From a checkpoint of a small image embedding model.
Model: patch size [4, 4], depths [4, 4, 4], widths [80, 160, 320].
Training: 6900 steps, batches of 64.
Data: trained on simulated fluorescence microscopy of cells, 4.5 epochs.
Rows from block 9, named by matrix and row number. Rows with one number belong to one neuron. Each number is 50 + 10 x the weight over its row's rms, rounded and kept within 0 to 99. All counts start at 0.
# fc1: MLP up (model.blocks.9.mlp.fc1.weight, 960x320), inputs 0-106
# fc2: MLP down (model.blocks.9.mlp.fc2.weight, 320x960, transposed), outputs 0-106
fc1.678:46 54 53 60 57 49 40 60 59 39 67 53 59 53 50 50 37 54 63 57 58 46 40 52 54 43 46 46 45 48 57 46 58 48 30 48 34 41 44 47 56 62 53 47 51 46 49 39 52 51 53 58 42 34 38 43 36 46 56 48 48 50 41 52 51 55 47 25 56 62 46 55 46 62 36 61 44 58 55 28 42 38 43 46 45 54 39 22 59 44 42 60 49 32 63 53 47 59 54 57 74 44 53 52 47 65 40
fc2.678:48 69 64 65 54 56 35 55 76 62 44 49 46 58 64 59 45 61 62 54 55 55 50 41 61 45 47 55 43 43 46 42 55 58 24 41 46 51 59 49 14 52 57 43 49 48 45 45 40 52 48 47 50 49 75 67 53 51 45 51 39 45 51 39 42 54 45 61 51 60 43 30 45 46 45 40 43 63 42 59 68 46 52 41 32 49 38 60 47 50 47 49 34 32 39 50 54 77 46 61 58 41 55 55 58 45 49
fc1.679:46 61 75 62 41 54 54 45 42 46 49 54 38 46 21 46 37 41 46 56 41 54 50 55 29 45 53 45 53 50 53 38 56 30 44 53 52 46 46 48 37 51 49 47 50 45 58 47 54 54 62 54 53 35 54 49 68 57 66 49 58 37 48 56 51 49 35 42 59 49 53 48 55 31 33 43 56 69 52 60 51 57 57 56 53 66 48 38 43 55 61 45 44 49 65 57 50 54 59 48 56 33 43 57 51 56 51
fc2.679:60 54 54 64 55 45 39 47 37 51 48 37 51 48 44 65 52 41 58 58 54 56 48 40 70 50 64 44 40 49 46 49 51 52 68 44 44 51 41 50 45 53 67 33 37 49 51 57 58 52 49 44 49 35 46 49 52 63 81 54 41 44 61 32 56 51 42 34 43 49 55 51 40 65 51 36 52 56 33 55 54 40 47 42 62 44 47 57 64 56 53 68 56 44 26 70 38 50 58 49 37 72 31 49 52 59 44
fc1.680:43 52 35 56 57 43 52 38 70 44 38 40 58 58 48 47 27 57 58 48 55 49 55 56 55 47 50 47 27 47 53 52 37 51 44 47 47 40 43 51 56 61 49 27 58 50 58 53 50 58 49 47 55 42 55 63 42 33 25 34 74 71 42 58 47 45 38 49 68 44 39 47 58 58 54 46 56 59 55 50 64 51 61 47 37 56 66 35 49 42 39 46 42 54 36 45 42 48 47 43 46 62 54 63 30 43 59
fc2.680:57 41 60 52 54 41 69 45 26 57 50 48 48 47 49 50 73 56 55 37 43 43 58 50 35 50 41 21 69 51 50 49 44 45 49 45 55 50 56 41 57 67 38 42 61 41 48 36 51 42 55 58 52 55 52 53 68 71 39 38 16 62 34 60 41 54 54 58 52 20 39 51 43 43 48 47 43 54 40 47 68 38 56 44 58 42 37 59 63 56 39 61 38 43 45 58 53 56 48 48 62 53 59 45 51 46 66
fc1.681:39 68 49 50 47 36 58 62 58 48 44 56 53 55 27 47 34 43 54 45 48 53 64 48 36 68 50 56 57 51 48 47 39 40 35 58 46 44 35 45 53 57 55 53 41 32 55 53 52 39 48 58 67 51 52 51 66 36 39 53 58 67 48 42 60 52 53 48 64 59 44 39 36 54 50 47 49 55 49 52 53 63 54 68 58 36 45 47 62 49 53 48 42 60 39 44 58 66 61 50 53 51 57 43 60 53 62
fc2.681:34 55 51 61 63 39 68 45 32 37 56 66 52 66 69 50 63 57 40 46 50 58 50 55 26 59 49 40 53 55 53 57 51 48 57 50 57 49 30 45 57 51 57 42 55 34 58 29 54 68 46 40 68 51 51 55 38 63 49 45 54 45 58 41 46 53 47 54 55 25 44 37 47 55 62 57 46 40 37 63 40 54 53 53 61 48 58 49 66 50 45 55 60 52 51 37 46 61 70 62 37 62 43 45 52 55 50
fc1.682:53 34 44 49 55 47 50 45 64 40 51 55 59 41 61 52 55 57 44 50 45 43 53 47 57 44 56 52 66 57 43 39 40 44 46 56 54 49 63 55 51 44 54 54 64 57 47 48 54 68 48 60 50 43 48 51 40 54 60 50 51 66 58 42 22 51 39 39 43 56 52 47 56 41 39 53 49 45 40 46 31 41 53 46 78 49 45 42 45 79 50 50 55 29 58 55 54 39 36 61 60 60 59 50 37 52 55
fc2.682:34 52 50 44 52 46 67 37 44 57 40 47 51 55 36 58 53 40 55 57 42 52 34 41 75 38 55 55 61 41 42 22 50 67 45 49 47 40 59 54 47 39 32 58 36 56 40 47 41 53 55 56 37 39 38 53 38 54 56 56 45 36 51 51 51 42 67 57 59 64 69 55 41 49 48 46 49 38 48 50 49 34 42 73 25 45 30 59 37 50 52 51 37 55 52 56 56 54 48 47 42 47 61 55 48 54 56
fc1.683:45 43 61 49 41 41 44 73 53 59 68 40 49 60 44 51 62 48 40 49 35 37 56 53 41 52 48 54 48 49 38 41 55 41 56 50 51 56 65 53 44 48 53 39 54 51 49 52 39 39 50 57 66 38 71 53 54 43 55 44 29 38 56 52 34 57 57 56 52 43 32 55 46 53 45 46 41 49 69 34 35 37 49 58 64 48 45 55 39 40 48 54 45 55 36 50 65 47 52 74 59 34 56 47 48 50 61
fc2.683:54 55 54 46 48 45 64 63 33 51 37 41 61 35 38 49 39 49 47 44 50 47 49 55 57 31 53 53 51 59 44 55 55 56 55 44 54 54 49 45 44 38 52 54 45 37 60 55 53 47 43 51 54 52 53 59 41 37 49 59 79 48 49 52 31 46 63 75 53 56 47 72 51 50 50 64 41 39 57 34 25 46 67 66 67 46 55 73 39 44 49 52 56 43 67 47 38 38 46 52 60 47 28 58 39 78 51
fc1.684:56 34 52 70 49 48 62 44 57 41 45 43 49 53 63 51 55 41 49 52 78 53 50 48 51 72 41 48 43 49 59 43 56 42 69 47 50 52 43 51 33 46 41 55 53 45 49 41 48 46 49 51 49 53 49 56 21 55 66 34 52 51 45 49 52 56 41 48 52 54 38 37 46 49 50 58 50 58 47 58 52 38 74 58 64 51 58 45 45 42 51 52 44 47 29 61 51 48 47 50 31 52 53 62 42 39 74
fc2.684:52 49 52 46 49 49 36 54 57 66 46 51 54 56 58 70 51 62 53 54 63 47 57 47 38 51 45 58 50 41 52 47 55 59 40 38 47 48 42 52 57 69 46 52 49 51 42 43 45 67 41 51 33 46 51 48 53 59 48 57 49 46 51 44 47 43 61 67 52 53 52 46 48 49 43 60 44 41 29 49 57 35 48 51 54 62 38 70 69 39 52 62 56 60 82 58 63 33 56 45 41 40 39 48 58 52 58
fc1.685:54 39 54 36 47 39 67 40 54 56 41 52 54 61 36 47 57 58 45 51 46 54 45 56 24 51 40 49 41 42 46 36 43 66 61 44 51 45 54 51 50 42 44 50 65 48 49 43 52 18 42 42 51 55 44 54 62 42 34 55 47 65 36 50 49 41 47 38 63 37 44 51 73 43 59 42 42 51 52 52 48 58 48 47 56 50 76 54 44 45 43 55 50 33 55 48 37 46 50 44 26 46 57 64 51 49 51
fc2.685:46 52 53 58 50 64 53 39 41 29 68 35 67 73 51 49 55 61 55 49 51 44 36 51 56 34 56 63 55 61 49 61 38 58 55 53 54 48 47 52 37 53 55 53 60 44 35 52 55 54 42 65 42 53 42 55 56 53 55 59 63 48 39 40 52 53 64 47 50 34 49 42 39 46 58 39 50 52 50 51 60 60 53 48 43 41 13 57 59 47 41 38 33 47 72 45 52 42 38 39 57 51 54 57 50 36 49
fc1.686:45 66 41 36 50 49 63 57 45 43 40 53 58 44 53 42 39 59 41 56 50 55 52 50 53 50 51 49 45 57 29 51 53 38 48 57 45 51 28 48 60 47 55 60 40 53 49 57 53 33 44 55 56 55 48 53 51 46 64 52 47 21 55 43 42 63 44 57 58 51 41 43 43 74 65 38 46 62 77 46 41 65 52 54 51 41 50 68 36 35 53 47 61 47 25 40 56 53 61 51 48 25 36 47 45 63 72
fc2.686:49 61 60 56 53 48 49 49 36 58 56 57 50 50 47 42 42 76 37 49 38 44 57 61 31 39 53 55 58 48 44 60 47 43 75 49 58 59 27 47 64 47 69 62 53 46 61 37 56 46 63 63 60 55 47 51 63 39 58 62 40 37 36 42 24 53 58 44 47 45 54 55 58 60 46 45 42 45 53 66 50 50 59 53 64 63 75 58 63 52 49 45 63 45 64 44 49 52 55 51 43 48 32 54 47 38 52
fc1.687:48 36 47 59 63 53 27 45 48 43 49 42 53 41 53 40 49 28 39 47 51 52 46 37 60 50 62 30 56 55 70 38 53 46 60 47 52 65 46 51 46 63 43 48 68 43 40 72 54 55 37 48 38 49 49 40 43 54 52 45 39 54 41 51 59 42 41 45 55 54 37 62 45 40 42 54 70 76 58 48 64 40 48 60 47 47 65 51 46 45 55 18 45 57 41 44 52 64 58 45 52 57 49 55 52 49 69
fc2.687:52 25 54 37 64 36 48 17 51 36 51 54 48 51 52 59 52 46 50 55 43 52 46 55 63 33 41 62 59 47 68 42 45 46 57 51 48 49 49 53 48 48 38 42 63 42 42 42 59 51 64 56 64 33 58 44 49 52 57 45 52 40 49 57 59 49 69 60 47 56 45 73 75 25 66 63 55 37 49 47 61 60 54 70 63 42 41 48 65 58 53 43 50 67 77 43 35 54 61 54 34 42 65 52 60 61 73
fc1.688:45 81 57 47 62 45 56 47 47 39 52 54 46 43 43 49 37 52 51 45 33 46 59 44 51 45 46 44 48 52 32 63 44 44 42 58 50 52 48 47 60 51 51 49 58 46 54 51 58 63 49 55 42 44 35 43 68 48 75 54 41 61 47 49 48 44 62 36 51 60 48 55 31 71 37 45 59 34 49 41 63 54 45 22 48 41 39 55 53 51 65 46 49 42 80 39 39 67 50 35 78 35 59 31 70 45 43
fc2.688:65 58 57 44 51 38 58 37 29 59 55 49 39 53 49 33 56 55 52 50 38 48 38 61 52 50 43 34 48 46 48 35 53 49 58 55 50 49 45 42 24 23 65 58 40 52 61 35 53 55 55 39 44 50 34 53 60 47 67 39 37 63 53 51 31 45 41 64 52 55 47 30 65 53 56 49 47 45 62 58 50 24 41 32 58 54 52 47 49 55 48 61 51 63 24 55 49 62 68 61 48 43 47 47 58 49 54
fc1.689:53 54 47 42 44 49 59 43 43 47 37 52 53 47 57 35 48 24 51 53 37 35 46 49 60 47 48 48 47 50 52 58 38 57 54 49 66 57 40 56 56 50 55 37 58 50 49 45 54 38 67 42 52 62 53 52 80 69 60 49 37 45 46 52 60 40 66 34 51 38 42 51 55 42 60 54 33 55 50 53 51 53 53 36 49 42 50 26 56 35 49 36 47 57 65 48 50 54 65 52 46 41 31 49 57 70 44
fc2.689:48 73 42 51 55 43 52 27 41 59 47 50 56 53 60 46 45 54 44 44 47 47 48 46 47 01 42 58 60 47 39 60 47 49 41 59 51 51 46 62 34 54 61 50 58 60 54 56 57 44 45 60 60 40 47 45 68 38 73 44 53 68 41 60 53 56 56 42 54 52 61 46 44 52 47 57 47 52 51 54 51 49 52 31 55 50 55 58 56 50 47 78 59 51 19 50 44 22 49 63 51 59 50 61 46 54 50
fc1.690:55 59 57 58 48 49 37 33 74 48 46 67 56 50 69 38 57 72 48 56 43 45 49 44 59 57 54 52 44 46 51 46 51 61 46 51 44 41 51 47 39 67 52 49 47 56 45 52 53 53 50 40 56 51 41 44 74 44 38 48 43 47 39 68 47 55 39 23 43 38 53 62 53 56 57 49 50 53 46 60 46 42 48 53 85 68 78 37 46 36 52 62 67 50 49 53 55 58 50 49 47 49 42 44 46 56 60
fc2.690:39 60 58 53 41 60 49 37 77 46 41 59 49 49 65 50 42 41 41 48 50 46 46 50 42 65 52 46 45 55 68 47 43 53 44 50 54 35 53 40 41 22 69 48 53 40 42 47 54 47 45 51 54 59 52 50 72 66 27 61 58 46 48 41 42 46 46 60 55 45 43 51 49 17 49 52 60 63 43 60 47 54 51 41 39 39 29 57 47 47 57 47 44 48 42 60 67 72 44 52 58 37 47 40 57 39 44
fc1.691:46 59 51 77 44 47 43 51 55 57 51 44 39 54 56 44 53 42 46 56 57 47 38 47 46 35 49 57 52 35 52 42 45 51 62 47 52 45 41 57 52 52 48 52 44 57 43 29 52 43 46 40 31 56 52 59 46 50 85 49 55 33 52 34 45 48 33 49 58 51 50 45 57 29 50 45 55 44 42 49 71 68 64 46 53 42 58 44 29 57 53 57 41 60 34 56 45 54 53 42 32 36 49 72 27 47 67
fc2.691:40 41 50 49 41 52 50 61 46 50 37 51 53 56 45 37 50 59 56 48 56 51 57 57 54 48 40 58 47 42 49 42 53 41 62 46 54 35 69 45 63 49 35 71 48 49 44 39 66 54 46 54 47 34 71 46 39 53 67 38 44 57 55 60 47 46 68 59 51 33 53 73 37 44 36 51 45 51 28 52 47 41 45 34 50 38 37 55 44 47 52 55 49 48 77 56 43 60 52 53 34 48 42 52 58 50 62
fc1.692:36 42 61 59 52 48 46 33 47 54 46 53 49 57 47 46 20 58 52 60 46 55 54 49 55 55 47 72 47 49 62 46 33 50 52 66 43 53 50 44 36 52 55 60 51 50 53 52 52 42 46 39 46 43 50 53 39 36 41 44 43 53 56 57 60 55 34 59 49 46 60 31 43 64 40 62 39 72 65 42 52 48 56 36 44 50 55 60 65 46 61 51 57 56 42 49 56 53 40 48 39 67 56 70 44 57 41
fc2.692:35 57 61 53 49 39 50 28 39 42 49 55 41 54 49 55 59 41 52 56 39 56 55 47 51 43 55 41 57 55 51 58 41 51 56 60 55 52 45 44 52 70 54 49 48 41 36 69 75 60 56 60 51 61 69 55 37 50 62 55 55 60 47 58 52 49 49 62 56 57 52 58 47 71 38 51 52 50 49 52 43 49 56 45 57 34 68 46 50 37 35 42 39 53 56 45 61 64 42 53 54 65 42 36 48 45 57
fc1.693:66 37 52 56 54 51 53 35 42 58 49 74 49 60 49 54 52 59 58 51 59 51 52 52 61 40 56 46 59 45 63 36 59 67 50 44 55 32 38 45 54 39 53 37 66 50 53 36 55 44 51 56 43 45 58 49 43 37 48 52 51 53 46 71 43 43 35 55 49 59 41 48 51 28 53 38 60 51 35 55 53 58 46 75 57 57 38 42 43 36 56 57 51 70 46 52 54 51 58 60 74 37 39 60 49 67 59
fc2.693:42 43 48 51 56 51 49 48 16 68 53 49 50 54 37 53 55 44 45 44 44 53 60 60 53 67 43 48 45 51 47 46 44 51 36 48 31 46 47 56 62 38 45 53 39 46 58 44 47 40 48 44 48 49 60 55 50 62 54 29 49 61 50 51 41 58 54 28 35 44 38 51 45 55 57 54 45 47 52 53 52 53 36 56 46 46 41 50 16 53 47 51 36 53 48 52 39 38 70 43 51 44 54 45 52 40 53
fc1.694:55 42 29 62 46 37 53 40 46 44 50 41 48 57 55 44 64 41 46 48 60 45 55 54 50 57 69 41 50 55 51 55 53 68 50 55 50 48 50 42 33 41 57 59 47 56 54 58 66 71 51 41 53 56 43 42 42 41 78 47 54 47 32 41 38 46 55 46 52 62 40 58 51 52 43 51 46 56 59 58 33 67 43 20 53 51 44 58 58 44 65 61 41 40 61 47 56 50 65 44 49 57 48 53 42 35 64
fc2.694:53 52 39 48 58 46 79 58 43 50 60 65 43 40 58 44 44 42 45 50 39 56 55 41 61 56 51 40 36 44 52 40 59 50 41 48 50 55 48 68 53 34 62 56 47 56 45 43 48 43 49 48 55 42 59 55 54 56 85 42 50 31 44 59 36 55 61 46 43 61 59 45 56 54 56 62 57 40 39 48 69 53 40 47 55 58 63 49 59 41 55 46 62 43 52 54 55 51 62 55 55 67 50 47 55 48 57
fc1.695:57 52 40 57 47 44 45 70 35 65 53 47 49 51 69 54 61 42 52 44 43 49 64 55 41 44 53 44 45 54 55 58 48 48 47 48 45 56 59 64 46 45 58 37 50 34 51 58 51 56 38 56 56 61 42 42 65 52 66 30 55 39 54 66 52 39 53 35 57 42 54 52 44 51 49 58 49 57 41 43 47 48 61 67 51 48 45 26 55 54 50 49 41 46 71 49 40 53 57 40 52 52 51 48 46 74 52
fc2.695:63 75 44 62 53 53 54 49 26 40 37 41 49 52 47 43 44 52 35 53 50 50 53 63 43 00 55 52 59 40 42 55 46 44 54 48 51 48 65 59 56 53 57 45 50 54 41 58 48 59 43 55 50 42 42 48 58 54 55 66 51 40 44 62 39 57 38 53 46 52 54 33 52 55 59 46 41 38 46 51 41 51 49 42 49 50 68 58 60 49 44 43 51 65 02 59 43 49 53 62 55 72 56 47 47 34 55
fc1.696:50 43 57 42 52 41 38 49 46 44 49 51 61 38 44 41 52 26 50 46 44 43 51 49 68 52 58 47 31 40 37 57 51 53 62 47 57 48 48 49 73 41 47 39 30 54 48 39 54 56 40 64 47 46 41 46 62 45 41 54 44 54 56 39 47 51 49 73 55 62 52 50 38 65 44 43 65 37 59 50 40 41 66 32 41 35 45 34 45 57 56 57 64 60 46 48 57 61 49 46 58 75 69 45 59 48 50
fc2.696:50 51 45 50 61 53 37 45 56 51 49 54 44 43 93 41 52 52 69 43 50 52 54 49 49 66 49 60 52 23 56 47 40 49 53 47 42 55 49 43 44 53 43 50 50 56 51 43 46 45 43 53 40 63 29 51 46 31 58 48 53 60 42 54 46 45 52 38 49 80 39 71 38 48 53 52 64 52 67 55 19 46 45 42 52 47 50 34 54 45 51 63 44 38 64 37 46 57 54 49 40 74 56 60 56 38 55
fc1.697:49 42 43 60 50 60 49 54 44 42 46 46 58 45 54 41 57 54 67 47 44 47 44 51 47 48 51 49 53 40 41 53 46 49 45 57 52 64 45 62 33 41 49 49 45 36 54 69 50 55 59 55 45 53 52 35 74 48 67 57 64 47 47 47 36 52 52 39 49 24 45 46 50 44 47 37 23 52 39 51 37 47 38 30 78 35 49 48 50 56 47 57 46 45 72 44 48 43 43 50 63 73 59 45 43 58 63
fc2.697:39 57 42 58 54 37 64 44 68 35 44 65 56 46 52 50 56 54 51 52 65 53 47 45 50 50 49 51 43 48 52 51 37 69 32 47 50 42 54 49 30 45 57 52 37 48 49 60 49 52 49 62 56 47 49 48 55 52 42 48 54 62 48 52 37 57 62 64 44 63 43 53 53 67 44 49 46 40 38 36 52 63 60 65 34 47 56 45 41 52 38 56 56 47 54 50 35 46 53 50 49 61 45 63 41 41 52
fc1.698:32 63 67 50 46 46 56 38 50 37 52 30 59 44 51 42 25 50 56 50 63 43 40 62 61 35 43 46 52 57 49 56 51 50 53 41 47 47 64 53 41 56 45 29 68 53 57 35 49 53 46 46 57 49 51 56 34 53 60 64 51 50 52 49 58 53 33 49 50 50 39 45 38 62 63 46 56 52 40 42 77 53 60 75 41 55 54 56 49 20 55 69 51 48 47 58 32 48 38 56 38 39 56 49 59 61 41
fc2.698:34 70 50 54 43 55 45 53 28 53 37 45 43 48 43 42 54 47 56 42 33 48 38 45 42 71 57 50 70 54 56 37 40 41 46 49 45 49 61 45 50 44 45 52 65 59 57 37 52 49 56 50 40 60 30 55 68 71 57 43 52 55 47 33 68 39 51 62 49 50 43 68 52 70 41 50 55 56 40 35 66 37 50 46 52 50 44 65 43 52 46 44 48 38 60 59 45 29 67 56 76 52 72 42 49 69 41
fc1.699:46 58 40 45 50 56 75 45 55 43 45 43 49 58 51 53 42 59 54 50 64 47 47 52 49 75 48 45 48 54 40 64 54 46 72 63 43 50 57 56 41 54 49 56 60 47 50 41 46 45 51 54 54 41 53 51 34 53 86 49 44 47 51 52 51 45 45 61 41 48 47 50 36 74 41 66 45 35 43 36 49 35 59 66 53 51 30 63 40 52 67 50 51 43 20 59 53 48 48 61 50 56 58 51 52 49 56
fc2.699:51 58 55 58 44 50 53 57 35 47 47 51 58 57 52 49 68 65 43 41 58 49 51 57 58 46 50 49 57 50 45 44 63 57 48 49 44 55 43 43 64 54 37 47 50 54 63 29 39 58 50 44 33 59 52 50 47 45 75 53 44 36 51 55 78 51 59 72 60 56 56 38 57 53 52 45 38 40 47 45 53 49 51 58 46 40 60 59 57 59 59 50 52 59 65 52 57 48 44 61 57 54 53 42 46 63 54
fc1.700:43 54 54 43 50 58 74 61 52 45 54 49 35 61 46 51 52 41 66 52 61 49 48 46 35 82 48 44 41 53 38 65 51 43 54 55 51 46 64 62 42 61 41 61 53 38 43 37 42 43 52 32 59 49 58 56 45 55 69 48 54 46 53 46 64 38 50 55 53 45 48 46 34 56 41 69 45 43 44 48 55 40 60 52 48 47 36 59 58 46 71 49 61 56 35 50 42 48 50 65 43 42 64 53 59 51 55
fc2.700:42 42 52 60 47 58 53 73 43 46 55 46 53 49 37 47 51 54 40 42 62 55 47 55 52 64 45 50 50 55 42 43 64 73 48 30 52 53 42 50 49 47 50 44 39 56 61 39 56 60 42 45 49 54 44 55 47 62 61 42 58 41 53 52 62 50 51 76 54 56 54 42 57 56 53 56 47 34 44 51 40 46 51 50 55 29 64 42 64 61 59 65 53 51 66 62 70 46 42 63 29 39 30 58 59 76 46
fc1.701:65 20 55 48 56 66 40 32 55 64 47 47 56 51 52 54 45 42 59 49 64 44 57 48 47 66 50 44 42 43 67 39 53 59 66 40 57 38 40 50 57 41 35 44 45 55 43 54 52 41 32 45 40 40 51 59 37 53 36 42 56 45 51 55 57 48 48 75 45 47 57 49 62 39 52 57 58 56 44 54 37 22 50 51 55 50 57 36 49 42 54 48 51 51 42 55 62 61 53 45 42 53 47 55 51 46 67
fc2.701:65 20 53 51 46 54 45 55 70 44 54 48 53 54 66 64 66 49 50 45 55 46 52 49 48 67 47 45 52 59 56 56 52 41 44 58 39 56 38 41 80 74 49 30 61 56 39 47 46 51 40 40 51 50 58 44 48 64 31 68 55 54 55 60 52 46 46 49 46 33 42 68 43 59 43 67 60 64 43 48 49 52 41 59 32 61 47 57 39 54 58 60 50 45 57 61 54 42 52 39 65 43 57 65 47 60 39
fc1.702:40 64 49 51 53 44 43 60 37 59 57 50 47 37 40 46 46 31 47 47 30 56 64 52 68 44 52 47 42 52 44 38 48 30 41 52 43 37 58 46 50 38 40 45 46 44 47 78 47 55 48 49 57 50 33 37 70 45 51 33 53 41 52 54 30 57 57 27 45 49 40 47 53 51 51 36 38 66 72 50 51 65 68 45 78 51 69 31 52 56 41 51 51 37 82 43 45 56 50 37 82 57 49 50 42 47 50
fc2.702:66 78 62 34 43 45 60 42 34 36 31 52 53 27 59 35 45 64 58 50 49 46 41 51 46 56 55 49 47 47 65 52 47 52 48 50 55 51 49 47 25 49 47 74 52 41 56 53 65 44 56 38 63 49 31 48 49 51 42 45 55 46 45 52 32 53 36 52 53 55 54 46 44 59 51 58 49 48 66 47 37 49 50 39 75 56 42 52 54 48 38 59 42 57 37 43 50 55 62 46 33 46 29 60 51 53 48
fc1.703:36 58 45 71 63 40 63 55 72 39 33 52 54 59 50 44 55 58 41 52 59 44 44 53 50 71 55 41 42 47 61 53 54 40 57 54 65 47 59 43 33 45 52 59 69 48 52 65 48 52 65 39 49 45 53 73 40 36 48 68 65 70 41 38 20 46 40 56 58 63 39 31 49 47 37 54 40 68 40 42 30 34 54 40 45 55 44 55 59 57 47 60 56 45 42 48 37 54 41 58 50 42 46 60 34 37 58
fc2.703:50 46 59 41 54 44 60 57 43 56 56 55 56 48 40 59 65 62 54 47 49 42 71 54 46 28 49 55 54 45 59 45 52 64 57 40 53 41 30 39 54 63 58 48 55 43 63 42 52 62 43 51 37 41 55 52 54 53 60 60 50 39 43 48 40 45 50 62 36 40 56 43 49 43 52 46 47 54 42 45 45 30 59 59 54 47 56 58 74 40 54 54 43 61 51 58 46 59 38 59 59 41 39 42 47 51 60
fc1.704:47 38 55 44 42 42 38 41 68 55 40 47 54 50 36 49 49 54 40 50 48 57 53 57 55 21 49 69 57 38 58 30 45 49 50 47 57 50 30 52 54 51 65 49 36 56 52 57 50 60 62 50 49 50 41 59 62 48 30 38 52 36 66 43 30 47 31 64 55 51 61 45 54 35 62 48 65 51 43 64 31 52 49 33 61 55 60 50 44 48 43 44 59 54 45 51 53 47 50 60 38 38 35 53 43 54 56
fc2.704:46 40 59 55 60 61 54 44 72 52 55 45 58 54 40 54 34 61 49 51 40 49 55 49 69 27 54 58 53 58 55 51 40 55 66 47 43 47 40 55 86 52 51 48 54 49 41 65 45 56 60 69 50 52 52 47 50 47 50 49 53 39 44 43 44 48 62 17 52 42 47 72 42 47 34 51 59 49 51 52 28 65 52 55 44 51 58 46 61 44 56 55 58 36 60 46 51 51 45 44 48 53 43 55 52 49 41
fc1.705:53 69 42 38 38 69 47 47 59 49 47 57 62 63 68 53 35 35 64 58 54 50 56 49 62 31 38 40 49 52 50 73 65 57 70 53 58 49 51 56 51 58 41 45 61 56 53 43 52 47 41 45 47 51 40 47 55 61 73 58 66 40 71 62 64 57 48 70 43 40 37 75 60 37 51 72 56 34 41 57 22 41 51 39 69 39 49 65 48 61 40 51 61 39 66 58 46 24 62 50 47 61 63 38 51 23 52
fc2.705:50 35 39 62 60 53 39 31 37 51 52 48 41 64 58 48 60 69 44 62 68 53 50 52 53 44 59 51 61 37 58 50 62 54 49 46 47 45 66 47 58 56 42 57 66 51 40 47 44 48 49 45 40 59 35 36 53 49 67 42 58 53 37 31 65 50 45 44 36 52 31 46 51 54 48 50 34 34 35 38 57 45 47 54 52 52 56 43 40 57 59 39 61 54 39 37 30 49 68 48 64 41 56 45 60 30 50
fc1.706:47 54 40 42 44 72 57 39 51 56 49 68 45 52 32 50 25 58 53 50 52 55 43 49 64 51 50 49 44 62 48 55 53 50 59 46 44 57 35 50 34 62 48 65 67 47 47 54 46 51 48 41 65 47 52 51 68 58 62 54 54 43 36 66 50 42 54 49 66 64 39 50 55 30 54 65 48 50 53 57 41 52 47 37 49 54 47 72 40 57 47 55 73 42 60 53 65 39 47 45 57 33 36 42 31 41 61
fc2.706:45 31 52 60 58 67 65 39 42 57 40 55 45 55 42 50 57 47 53 54 54 46 62 51 43 32 49 37 66 40 42 50 61 58 58 30 47 44 50 44 39 42 43 45 75 35 36 28 45 61 48 54 40 40 60 50 41 33 72 48 48 46 48 68 62 61 46 58 38 43 39 46 58 57 45 63 43 39 39 58 45 45 46 60 59 44 44 45 55 37 59 53 44 45 43 40 54 52 48 62 59 45 40 59 42 49 44
fc1.707:49 27 50 50 56 53 49 35 62 39 50 47 57 56 52 53 44 23 50 59 63 50 49 54 68 61 52 47 37 49 50 56 61 53 49 44 51 42 61 47 51 32 43 48 59 40 62 45 56 46 34 41 36 65 38 53 44 49 46 45 56 55 45 66 78 40 48 49 49 43 54 41 64 43 53 47 56 62 54 59 53 36 59 32 52 43 71 63 48 48 59 42 46 47 51 61 52 47 53 31 41 52 43 62 44 47 65
fc2.707:61 27 47 47 44 55 40 30 72 52 59 50 39 61 87 63 67 47 54 56 47 45 44 38 42 59 48 45 54 42 64 42 50 47 46 44 46 45 47 52 69 80 57 56 52 45 34 48 46 64 45 49 35 39 32 40 61 58 51 54 31 50 53 51 63 53 51 33 49 50 34 46 36 44 49 52 58 57 46 56 65 36 44 25 41 55 28 47 55 49 54 59 55 61 59 53 67 42 56 48 38 44 54 41 58 32 48
fc1.708:55 59 49 46 39 58 45 62 44 51 53 58 55 61 46 51 49 68 41 51 38 48 55 46 42 49 45 53 42 40 45 57 48 51 65 62 51 58 59 55 54 58 57 58 60 52 47 52 26 40 57 54 46 41 57 46 48 44 64 53 38 46 70 64 40 44 54 59 43 45 38 59 33 48 39 55 50 23 49 35 43 39 38 67 62 50 22 69 44 42 41 58 40 58 36 51 56 53 61 65 59 27 59 45 57 57 43
fc2.708:51 55 59 43 48 44 63 69 22 55 45 47 45 43 33 52 42 54 45 38 62 45 57 60 61 39 46 40 57 54 37 45 47 38 50 57 50 49 52 43 42 32 47 52 42 45 64 42 56 46 33 56 44 56 47 55 50 32 59 42 59 50 63 46 50 46 56 62 53 46 44 67 66 39 59 52 42 42 59 44 47 43 61 72 54 36 74 67 42 44 43 42 58 57 49 44 36 40 48 53 62 41 41 44 42 49 41
fc1.709:55 63 47 55 49 60 47 50 45 33 61 45 42 40 59 46 52 61 61 46 50 55 54 53 47 43 58 54 53 49 48 49 49 53 51 57 44 49 24 56 50 40 61 64 59 71 53 67 24 54 42 37 47 39 49 49 49 49 26 55 44 38 55 52 42 47 39 37 59 47 57 29 47 51 42 42 53 46 46 56 50 48 44 69 62 48 61 52 58 35 45 48 58 69 55 35 60 71 65 42 48 49 48 55 54 45 43
fc2.709:40 59 60 65 48 42 46 68 29 46 75 53 53 31 48 50 51 41 49 49 57 35 52 62 52 49 59 53 48 51 43 33 52 41 62 40 41 53 39 53 32 36 34 72 48 50 54 65 47 41 59 42 52 56 52 60 59 54 36 65 39 35 55 53 38 52 56 68 48 38 46 44 56 41 42 48 55 60 56 52 75 35 47 61 29 68 45 53 56 45 56 52 50 68 46 66 54 32 59 55 54 36 49 49 40 50 66